Weights of a small image inpainting model.
Model: 0.592M parameters, 32-pixel images, arch edsr, norm none, depths [8].
Data: trained on simulated grey scan slices of phantoms with and without marks, 245000 training examples.
Rows from block 5, named by matrix and row number. Rows with one number belong to one channel. Each number is 500 + 25 x the weight over its row's rms, rounded and kept within 0 to 999. All counts start at 0. Numbers have three digits each. After the name is the row's rms in percent of the matrix's.
# convs0: first 3x3 conv (model.blocks.5.convs.0.weight, 64x64x3x3), inputs 40-47, a 3x3 kernel for each
# convs1: second 3x3 conv (model.blocks.5.convs.1.weight, 64x64x3x3, transposed), outputs 40-47, a 3x3 kernel for each
convs0.0 103:492496537444468464460506487497500503486493471441460448542506472537502480520476457564500480482507501499465435501501482519553538482525520486511544471518509461518489498490508451515510419483492497520448524514505518482529
convs0.1 089:524482509512487496475466489501509513516496491519470468506516489504512498497528509498481475514503524517502491467519529459473510491523515502478504486517499484524480496475458494492496549503505525509488482469479463468533
convs0.2 103:482489517473479494480472489462489498458480494471495520473461497507509487518499512475468502516487532510507532509504521497518517469470458536517489518498473521482474441486497482492500454483523527519510489497453504485472
convs0.3 096:464489524466483529487504532469504529470503524479489526497484478495511504492507485507491466491489476490509486510536524483498485525509513481512513503529534535544519501481442525523461556518491520526524497505509540494470
convs0.4 092:525494483513494482519515499494488470499502512444460449490477512500479510474498486451468509511521508521504493454440460509522519505530505502518514474517525470531528519494490541524502520523480485496462511498497483520537
convs0.5 104:510511524505486486460467464450478485422470477442471506539539497517523495456472519464459500466502494466465479560500496506494466511477467505520531473506478456516478472488524501500498500463469488449513485479497458501480
convs0.6 094:503497470520461474528485477489521493501479478517499472524501492513525503474487452496517509510507482464464490476505514502528500460510491474474452543514476550529466516496514509488503503489511477481482459467485480486495
convs0.7 110:540529471526506479520475455491502454502507461480490474505513490507493488522535519466489484461519489440463485536514513499538521464486483540532495543507500540500504459516522495485499448473530455475514489492513450459467
convs0.8 111:476508527476500499443493504475486481465512497480527500503512500524516510516512519519506454497480450529517488514496450509495502570541504514527522468504511461496510536475482540476484541494498487463452472499518512527531
convs0.9 109:492466469504477484466444462520470485509469482504465489505514517489509491472506504473451509480470489489483497485498494542534503532523535508500476530520499528519499501527526490512537448483504491502462450485483396440456
convs0.10 104:473502463418505480505519477489519501447493537439486499458448474527490486530472473489500495529510508501517516533505500503476505474437433522511512502495490505520473469495482496465492499489485465460490476507512536484530
convs0.11 104:486528531482513510454456475462469483510518527522501473463475555480512517504523491515483469515492490502485509501522507536520495481500496539513530510510506482496509538524520537509503486463438535489536495502523501487478
convs0.12 101:511508509509495516538522502531545534520510496460481467482534509453539497497508496469494511451513487480511523537489524497479476475484452533534485510517494531508515506493467506502473522522501496511505494505495480511503
convs0.13 106:487476458488469468497495494449494506475497507474517528525508512493512527486492511508471464477474490507477500524523531496489493431465477493529554513499509501502492499533516497483476467475458517489515486491473464475439
convs0.14 088:512489484487537496515509481507481498525508541530483526527513508513481497516462488531515511503476517480460482514514493497494500505507496499486495502503518484451513489524525467489521427457506495476474480492495533535545
convs0.15 095:516531496494491468529522520469485475516495491496497473546562550529509508500496508484472450518518493524515514493462499521504531496476532536500500502479490493503493474480448507488480500520508477508515541540521463490499
convs0.16 100:480482487509500503481471478465492482463514518452509498487517538473496523458501517460510560506491508494525528519523492496490471507478421448492473501520451480487471515486521520499524497478486527506494517527481547547495
convs0.17 101:536540503525532516474483503525479467516490478498489480540548549515498511512505466517508443486497491478486449546524517527516490516482455526499465502501486505489483470458482497504514503514559486498504519507529519492479
convs0.18 107:478502520511531506539503500502503472517532491514530479491486495478481489472530526488494514476470508475482480476491515484508529504518493479499544507520529491474497476486488512501500479498491479460435512482458527488503
convs0.19 103:479504558484513548475493496501470508484479516480486524488485488501506483556519490524543554517543503466496483490515455490514521460512505534528502525524510519496473505491502488493517501493507527499485513512489489511471
convs0.20 093:442478509523498488528494511495476484458461492451458442462456463520506528524474463518507512494499516491510519513508514485512490482490550487471489476490520521509516483480466522507495473493439509512514506484494522478480
convs0.21 110:512510489505515494435454454470486481462467447492464419492492496479485495504506504514479496506479508481498523505509476509523497492466469548551535494514531448455495535506520523494481485498439476516503497489525509472458
convs0.22 092:460518507469496508491469466504497482521512481512508482507526535490516533457483500485465459516486474548513442514490515497488486501516476486502526486495516488479534481495494514530510542500479549525526490467523501489534
convs0.23 096:504482462502464469528524519504511481509505484518510489477500481484498493496543530429513547489480479462472441510485474545512497485486497512509509484508507451506521535526493504495468508499491520514535499495498508526508
convs0.24 090:536515501507517498447472449464504489468491501474465495516528516501485458513502472485523512516521514471500490476468468524519498535514509495520527488500521502489513529509503513522483520489471512508524471514499464489462
convs0.25 100:530510497519519532515473518527504504496513521493514496521518513466478489518489502505472491511492512510527525540528490501518497501526502478470442502492496486479505461487525490509555500509526483496453496504475489436435
convs0.26 091:471471446510492469484500505473456465491472492491477462487517522507518530493484495457445485479486515463473528458477493495498524499478479493460469496493491545520520535517519489499532517523531451445472465481500492488501
convs0.27 107:492490479519515487551541530458476520450486497492497494526501512499464514493485489463484482502518521504508514509532542495491507480482507475481526468504519517512529484503468478491510484489496509532505498503480519495492
convs0.28 088:466487515480482458483458440471506500482503497487535520469472523499494464466481473486488495498481514520515485467528501483509502507525551497525487514516496501484476497568528509537494500490457489501487495484495481471513
convs0.29 095:465513503488492497485477510458477462510487480536500509484481479497499478509547494426434462458492519496497530535487501452493504514489457488494525479497521513537539486488509518504512513483501527493485505474465493515531
convs0.30 102:484493505505506509494496520524497501485451504490476504463475494465485494494492469461468505465461521505497520547531510522521467491502472485477467514508480509517518517509503481482520517469508518517505498501474498486508
convs0.31 101:489476542505515519477517506498484529470494501461484501460487491535513531524505502464502434465495483497504542478445529494478517510512509498468480481503502483502489503505500485492463502515460460475530503513515509512513
convs0.32 100:468451476467484488455477501526524496505500508482501492518483453499480490547519501480444432511501467522525477512494471520500471497520521521474495533524512535538535512502516466493493461503491502490475489500477496489492
convs0.33 098:476549544507515517481495506490483467500501483505495467483492508476462507539520534535494499514494515517534529502510469489485452485495471527526504539501485515512488530484524516481520525501516547536532458441466493472474
convs0.34 108:490505497493509490517511512438447486498489496503498507513502489522473497476489466491469447490476494493534518476473522454473510438487540508475492502504494518512498486524472505525458481522478516502485495508448547486442
convs0.35 103:527505483488523498475493489484522520489526499448480472528463424527481478519518502468508493477503477468496469518555548482499500532525511532553539488520511496516497505507482499495467503493492471526529478502500436499510
convs0.36 115:495487493500501454506488461471489488463489474491468459538498472510513474521513527461483488469491488498477456548538558515522501520527465575543509519478462525492451469502488452445447514468474487475510506491499492485476
convs0.37 096:493467432529528479554553537490475458548512485517476447463459450491489462513505502484489510511478483490514543521525552495460499485476486506491486507504491502489481497495464506495461483489466493485481509497501537540509
convs0.38 105:494473463518505491506488498479518512493514488438472477534493482473487502508482460503524495493495487476492430492494502505497521512507549521493500519497513481473481422464436452516505449505512466483484500528489492507505
convs0.39 099:464481507521518512487497509556494515515493512507487497530523516502511500483494487538498488518501475485490476465467514480492520517512537513498456528515480525521481436480504457464492503506456441490530487491500524527525
convs0.40 092:489497480493497488479500473485505506481486460512506509445487507468511511471524491477518517528494516446492497449469481514473460557536537523507497534493515496475489553517518522459484527482500484487513480514497526551509
convs0.41 089:500503545533518541444457517471483466500515473494488492534497527519478484507487491485506508491509500456497513510500452479498456511528526498497479486505512481501495465494488472474494460513480531506490530497466492496494
convs0.42 092:505478460518503477483477489567509450520497486480498497488457452496488513473506502474493523496493518457469510505495489503533521463507547569516510534490513468468487515495511508493541508496525510511509496497509469500546
convs0.43 101:478490484505485497543512517525499494507499511457456502505522560490479500472457432505512574459500551448465476437476476528551543490511543494492495500478520509506520520498465488514477495527505533522471480480479447488474
convs0.44 105:503493540522510526459481479469499514488511520439461478556542462530536512517500475552466434461474503464512532531510506490444443480437426506510530484499502477469487471457469534514494531508479468493516489492499483474456
convs0.45 091:487491502478498512466495474495487506511493487516483474477476471487522524510503497517488447532499474511497511490481519495503537476483511463465505487508522499496468493512461482511475516488446485504509477496524485509524
convs0.46 104:492519506484516510543505500522512500505504482485477449487455500540498488534503500475465545519501522510520478503512506506512507475489510532517471502487461509463458477510557486524517505475482513510503493513515498487489
convs0.47 092:451471444485506490500520508464465475474511496499518530486539526496497517472487509523532508488503487512511509469464499532477458488495490473474480500523505478473508503483451493483501531531506504503479510529521489507491
convs0.48 090:503499515488487518488496572541547508527537484487493477495476459531513481529503501470467505475488529514524539516474461498474456525534526526506510538519486491526528541542532531506497523472499493501486482489519475532578
convs0.49 098:500454467501454486520525497472476506473471494447472520496526483492513489496489495506513486522527489513506517519509483512513526501520484453458489464478508534542526493502510537519462540515496485482516522502546517533508
convs0.50 106:512504514532482503514515546500498467522511497515486467508514522492476488522478470477487517506509493500495521498501519527517531501504540499502523495488527468472526510511482469479452465464478506471467513499476425465453
convs0.51 101:479477507511479458516480469456479461523520509503523503543513485513507483544498484476476473496469466520515491526524507496498487457474491485480499503505482496488478481467511485509520517520520477512526496520492493514492
convs0.52 108:499469488524479434514488462470479476507506481548529514512495535509499502502536519517544554520510487476506494486512522493499497489504496515534524471496517523533519462489500451489519472512514526511535506475511496483527
convs0.53 103:500491495524512514471474490455516512439487493428477476513500534489469498487489545509494492496514514515530539501514500521520477486487458494489505482467487497492498429481497465506518524541540495481481490479504515464491
convs0.54 099:517525536485486485461490499508504506472490507439499517491468502545515537522495523479515454463518477484508488497518476484493450512505470480497523447457495486481503507522541476504520437459498456513516496520490469500495
convs0.55 107:509508493503506504499553554504489455507500462504504479460490488474519489491490486474470470483500490487514531515505505482505524490537541468506484474499498470480497507553550498510520443452462496517477491499483457473432
convs0.56 099:507506518500469496522535545461484455476478468491487448472478478511501519473469498449452474495521512501484506466482503477498512559525508469457488494499523525557581479456473476476492448488492454472456494505474524508492
convs0.57 099:514493517502488483498498501508489498510510512534521521480497499477514522475473505521529527469477505452467488513546526482519524477465494557530515535522528524521504455499476487497501438468535517523499476472441457443429
convs0.58 104:483506498504504510490493512449480506463498532451504546511490496501469481501482492481470487491503492537525504547533507516482472504475426516483475489495489512521488446468506479496522509518528534488513517501490476482473
convs0.59 100:482481513480487517516507527492508502488470472512505497467462483488501502470534511466522488458522516518493477535504477517477478517470491512509532499492502462495509544523501502486514494491493487529503509495485513511490
convs0.60 095:526516482470508520464505502453483534504510524515505513496493501468497499493498517512515457495497448449491487495463460543508480530496497511507528501514530487483478496492444479494473544543452497485462532491506507480473
convs0.61 097:521486462524510490512471447487483490536476481510484468472499544502499536500496489498481470494501493500492530462510517448503519460495520538505526505474487523503496439485523492481521507470498510528523492486500449459470
convs0.62 104:491534537458511515425456441496513501463481509470501512489523557498499500499485481522478504519525501499474478481458422505480495521476468473497504495474503520496543492500513446492540411508526508527471437461468466488479
convs0.63 102:503501472519507517510498471537514449522485447504499456532518528536538509521495469511519487514526489457475447555543493500479481494459484529502532511492514528519518459492520489528501497523522453490461507513499464469468
convs1.0 105:519531505523512524518477501540501496490473488449435434510537487479526464487540468476514510504523538482514514482465435519493474528541522488491533508487525513464497535496512486517520487488508522495463512498485538496496
convs1.1 095:517502491494491501495485490530524497532510465471499480475512495498507476493515491466487481509467488584525499490506506500512513442487541530471504498470515504463473545515484511492488595563549486505505489511501516516494
convs1.2 112:509516505486491495450469477469514529466499513487513536486476454494515490496495467488470486486479512494499525483492518503505520489496484526516438501501453450454438492510501484507520467495530549546551492488486493487482
convs1.3 110:467497528482505526482524544460488526484486508488504500520465477544493480511472490472483496473478505472513532495513512484519491473476438518495496509477502497471494522468438495475480500513504512514511507505486485476459
convs1.4 103:486480485497500500500475446511514505512494504471482487466504505481516519468517550476476464485501489514509472481509533480498489495504519453448495512506540487464459482479467498500491525520470473480462534497501544527507
convs1.5 097:553551508522497473512475491452488490502510516474508528491528568487502493500522523443467503508496512511487542483489485495526516546486499548516468543494501536468487492515538495513540464473500526497487531525529523506513
convs1.6 098:529523493542530476519504496565496471562495495521494487487481515496477488503466481464488509530501483447483477472486484485489509453514552480475464523522510511489471515521485488488489445443492500493493500517515490492517
convs1.7 096:452492500493504498495504507518498490517492496529514514504497498475497493493514532491473470468463493446475493503482472496463473513512539502502510517546505531519442442501509457495521473487520501511515500502523486509516
convs1.8 104:516506524514501506473491487513497482491502534517525527501496464492491494505534517481507511453498519448511506501520505517526511446495473477486505475502529472488511501485478500485493528519521486497479522518504508499478
convs1.9 099:467499548442474544448467546532543490506537464536530496491522523472509516492508527513515506477533518489544537467489494467487469487493487513486499502486489497528502481505498482486508454475517520515507519484486520479491
convs1.10 098:516512465531505497545502505467477486505463501489447424460489466502514504528499535485446475507505521531534541472500519495500512503511503548526476531528508543540504531486504509515508484526496495489463504520494504509487
convs1.11 092:462479496482462480472448506493526532517508479510509502524493455485488505498523522478472461494485477506490500483469485508487467520509466513500547520508531449462475530510505490498486465475475505504478488517483509483472
convs1.12 096:507550498476471467497505480517512496511500451536475418512523506501530496524539468570538527545509511546525514492500533520508517552507481472518494507506477522523493502450488505462482504512542514519481515471469522505510
convs1.13 096:498492540531492508542497523484499509483499499533525541479490515453474505501498524508523527482512491507497522457496465492523513449477494533487491493443469505456476491498499489479488513501518547502508535495494531514488
convs1.14 106:497508481491485486507484453508474472511454491506472484467493498504502485489469495533527517514495516495517484498503461496500497509484487462529464450532479457508458505494528483496503467488461465470498515523541523512531
convs1.15 096:522477474576495479555494485501499530510510539494463472538499465546489475486494457470474501472477509476521524486505515494507511504518547525512491525493483526499500502474488528516474544507437525511489500501504469495495
convs1.16 104:521495493496482490524519504491495521463502521485514551490505511464485506417460516503488469494484506525516519539515481510493467470470471478465470513499521550508576460490509469495485455501506525470465513490473506486480
convs1.17 101:530536491486512499466467498438486528504514528484506483518527474507494473481476479535517494524508499491499505497502443496486457486490480554498451515499433492498482492499503500522517498511524498489455504481483494494496
convs1.18 093:522527510497505506487515542505474447537503474518537520492489510512478509525451488548537508482472511493482525448503497500511520490492541505505456507524517513547552530469488503510539501478494463541520491493493516494541
convs1.19 095:513525496483494503482531521507506490518503518510504508457454461493480486485457478509517517474488527478498529542507493549514515477483464479459467516494486512469450475515541453510505459515529505526554471513514438476496
convs1.20 107:479472485473509522530541545509549537480512481491509440551480471521503482525528505480479480472522466490485500468500500476490491503526521508502509487493502509522505486518482501528521522537509517493507507499505518518536
convs1.21 098:479475496461512505425487504507515511516494518489497507461478504502499508528542513537474454547507483535520461497533535519492479522477490508530523478475490499484500473497534498477495468443450487479472511492498478468481
convs1.22 097:481468466508503473503499466479498505473483478485490466503528506464486474493475490550523480515493477509496474515521489495518484469477461482436490488476471489482456512480473485479474520517516493511480498529487485502492
convs1.23 102:494469448556525484577513490537507524495477500526514516490500464505492477534533506523530495514511487471471474504497532461464493542531505487527468484490431479486455438494500458483465438447467516490454508487462492496514
convs1.24 096:490506514494493524484491516496519488486523527452520511524512493561522459555497453503494535528494502479486529501500469504519498563535491516504485535509517501490476522495480533499513484472526514514476532528486471446419
convs1.25 098:539527484527552478476487440512495515509494532517495523520512538514468515508483499506480489476484493511545554480516509499508518510501502476508511514504493532532479473512552445513528456521530473476533512518509484479491
convs1.26 105:494480462502503502482490477522484512521507504515491466491525495480512491469520494457503525476496495438481505474477469513492480496511533456465456476502502482526554459523466472523450473488424494463470487509508520510526
convs1.27 102:514488512515487497585546502522506489526506509523492507493512545480479515473465497496471507506505517533505534464479473499483481470460468513506483505512500500504472495491506530504490571497495532497454527466479523483501
convs1.28 095:481500531491504541478516565477502512490487502505516499502468502529475485512522538503485464488494478463500469425455532496503545485482518496490494471465483490460482515509511481497499465486482487500500495529528489480486
convs1.29 101:481488531509503495485467525510488483498506497505519512455497486489496517513484491459453488476491498556522517523501528497484484500491530430474480471501507445499490481524501502519491546520502449473509476494500479504508
convs1.30 105:487511520503518509484491481469521512457505508491525530493474429499493471500513516521510495502507508502491503465488515504487492467457525497482510507472468523486505480492545499482509507466487537513536533482507522486488
convs1.31 098:502510498482491479469497516451502500485508496473491477457423462495464505521495510504519520528503517522517555483506480502519507494512524462481499467465487447482484506488471540501507509489487495490511502501509486492499
convs1.32 105:487485460487499481496490476499537537506519498490494450469474494504498491520519492481486489504521528495531513493521523492495513489484518471483470498480492512494531500507534522502515507494475488470491516498514512521533
convs1.33 093:463467514476468489474478459513510527499490550485520581455456498469486529454451493484517551515506502495485477471503514514550519461494484470467508507492502516499489534514515485507490465500492476514538523529528500511479
convs1.34 099:495522483473547499512552536478454511513476490547514531470526487498535496449497468504556522513492522531517530534486517475491524429443492479491469484515489495533494543525471494473502514493557500500530480485511536510491
convs1.35 102:525537522530512483490512475456508533484494515473486477456470471502510480546539525493488514497503491499500476493466449495497475522529453552535518541521493526481426523492500521480489493485509504520564469500520516522526
convs1.36 096:504477481478477497470535573513517528519502491500522519480477465517486491539505530492477469512451452537511490498502500460508481545506499463477501513475468502490485535482527520450502520501474534522483493507499487510539
convs1.37 097:447460408503503470570560533547528514539509485493483455454463487494546486482521433516493443526477471543511464476508479514504485443479464487501494477493491499512493529512510473490490474499501501508502482498479515505522
convs1.38 103:509507417510499453493495447481494466507517490502510498496492485512505505513503527567523540558491500535477453519484483504479509469474536524518506552502473593514508538483514490528529474490493487494505472523530502507531
convs1.39 102:561497462498500474468483518530501501520472479528496461488492488477483512498493502540527501552503487559506504485501470486493471497519533534493498502504465512509485526511522472473492469492507543517520490462494486470512
convs1.40 099:461483472471506489449523504507470482490482505507487524452499525510512535507498528532534509506505495490491466497482461515532506491504524510498503493471458506491480511513482471502462463464455465466468467467500493515535
convs1.41 098:475524555489475510464460479495495508477499522470523540520526510495492514484491495546525544501509504457511496508471448508515517519528475466481500488464494523483485518510523501531519415531526510522507518499465493480476
convs1.42 099:442477489482510485519526500479496463538530497549519452460509488518528482534534529528542511497489527482453503492515480517510504529495517474507506479499524470472436496517506474499501471495504430476466464486508473482461
convs1.43 100:458468472489495499494504509507530493468501478456475476555552544508518507455473487574570545504523532448462487459501474518494461467505488500516522465527548478508476450488503511483482555497479514515549513512518534484517
convs1.44 093:538516522494500513486496538503507497509499498498475504514507543503500513533492497478480521492508512509535512530546523509522490506487494507483498523491518450449479521493410503493453539530522520536502486500471513482476
convs1.45 099:518526501488498499445472483533501477527491501508503523486492507474508513485518508501487486495474499563503548547510515477502518426460514469471497461475499467516518543521497513485477526517502454509519469512520477502480
convs1.46 103:454473486434482481440487490525517538532495521493497458455422475494459497524506534547477452507495487508524501484507541491492518481504514536519474508523485506524497436444464516495503526488475486507479488490495501510503
convs1.47 098:492455399514512476520497500488474466496508486526525480504502553508499524532493528470497503495488499469454490501472448520498473484506518518524460513523468461498494505461442504486474521491497529499499495495496507485485
convs1.48 101:472494503507520491495471443498495477501474469499447476459488475490476465513482463481458482493508507497507522497476509522517506512524503488501527492504483511535501480530484472485479518501501434470508504515511511519518
convs1.49 099:503472470537482483516473479501522536448504481465487501481527509494499511485514511486482488460461448494493491482512480500531497501484461487454496480465507511505554564496483526501477523527526477531489497479519512506541
convs1.50 106:476492529478492513471491503493489509488489486498491451564510456524516451491492472484495464495504505518539563502524501475494485487498464540529512509507490447455470486508510504485526489498497549518538522486473531495458
convs1.51 104:537529535492505509478500510493482483484482507519496527530495547523483510491489518476476484519511498499526509442494507457492511499510512542518468537509462546521505471468500480503493501544478427438444462490481478501530
convs1.52 099:510513492466494472467491492550489455515512503497530528479505507513510521509498546493509522536491504502480456503490498488467460524519494484497551489486529456481540495515535539517485542538534493488487482519513502529519
convs1.53 105:496508467504517454539499424476526524481510504468506517524515564543478524500476488484493510506488492542516563468479481496510513451508546509489529517502533488488484495491525515521538553556592521502471524506492511487491
convs1.54 101:538555582434489524432489484487503498494492509523507523481486465493483468474474485463487470493508489480500495511513498512503507543493456528518529492501493478487497486525533475487533479505535499481490471487517491457464
convs1.55 091:480510520514497511497471521544487504547510514531514482468484454484513501513526485436433497466450502506499570479481499504498476487473446530531520521526543521500485509523502483514510464525520493478473530508502509492464
convs1.56 109:520505483520513510468476492498477485522510512528515526484480508475475524505497514424494524433494493509516525452502513485495523476475516505440464543493515542480525509526506492503462497506456512473472533493473523512498
convs1.57 092:472517522485502497489514523502504516511471486565516551457471468510494504509495498507518520471492514458481513503511499507510528483487501494475491541514459534503452479537562439522517451500513488481459483484450478473450
convs1.58 100:486489523469483509510505527447508540466499510495504511551506460528497488518502503490472494483489515485524536524530548519527470488507413499493493533481476536456437521471513522515522500512535557544539494481480464461480
convs1.59 102:422500520481526543448499541480486491521527527509518545463444449494490493523513538503497533480526499476482487477500538527515519499457432479496540480500558438484518458504513471511513474504513474485503529490533474467465
convs1.60 101:500483501512491515455460493507501492485494510477533522487498539500521505520493479484532516480537539506498466567494441503508535509485513449496564470498555464449502517465463528520497492518496516510459528476457490513485
convs1.61 095:474485467500537481499510475519534484520517499531513489490513527461492514489510478472469479483507511507531520504552479460508506490463495460497458498533484408459449493554506469524512482502507455514500486508504495469470
convs1.62 102:497498517452484506481495501436486530461491509515500541575536509533475513571502515557524503493501483477476499460455476545549528596550524497493507519515492522504477474484517465473518462480498508503533519489507493516511
convs1.63 098:548536555529500507451466456495497481483514486509498497526506517517505525482485462488480498501467444537494505519504500498481501470483441459493524487528480494497441489534455502548532477493545492464476474504505524551503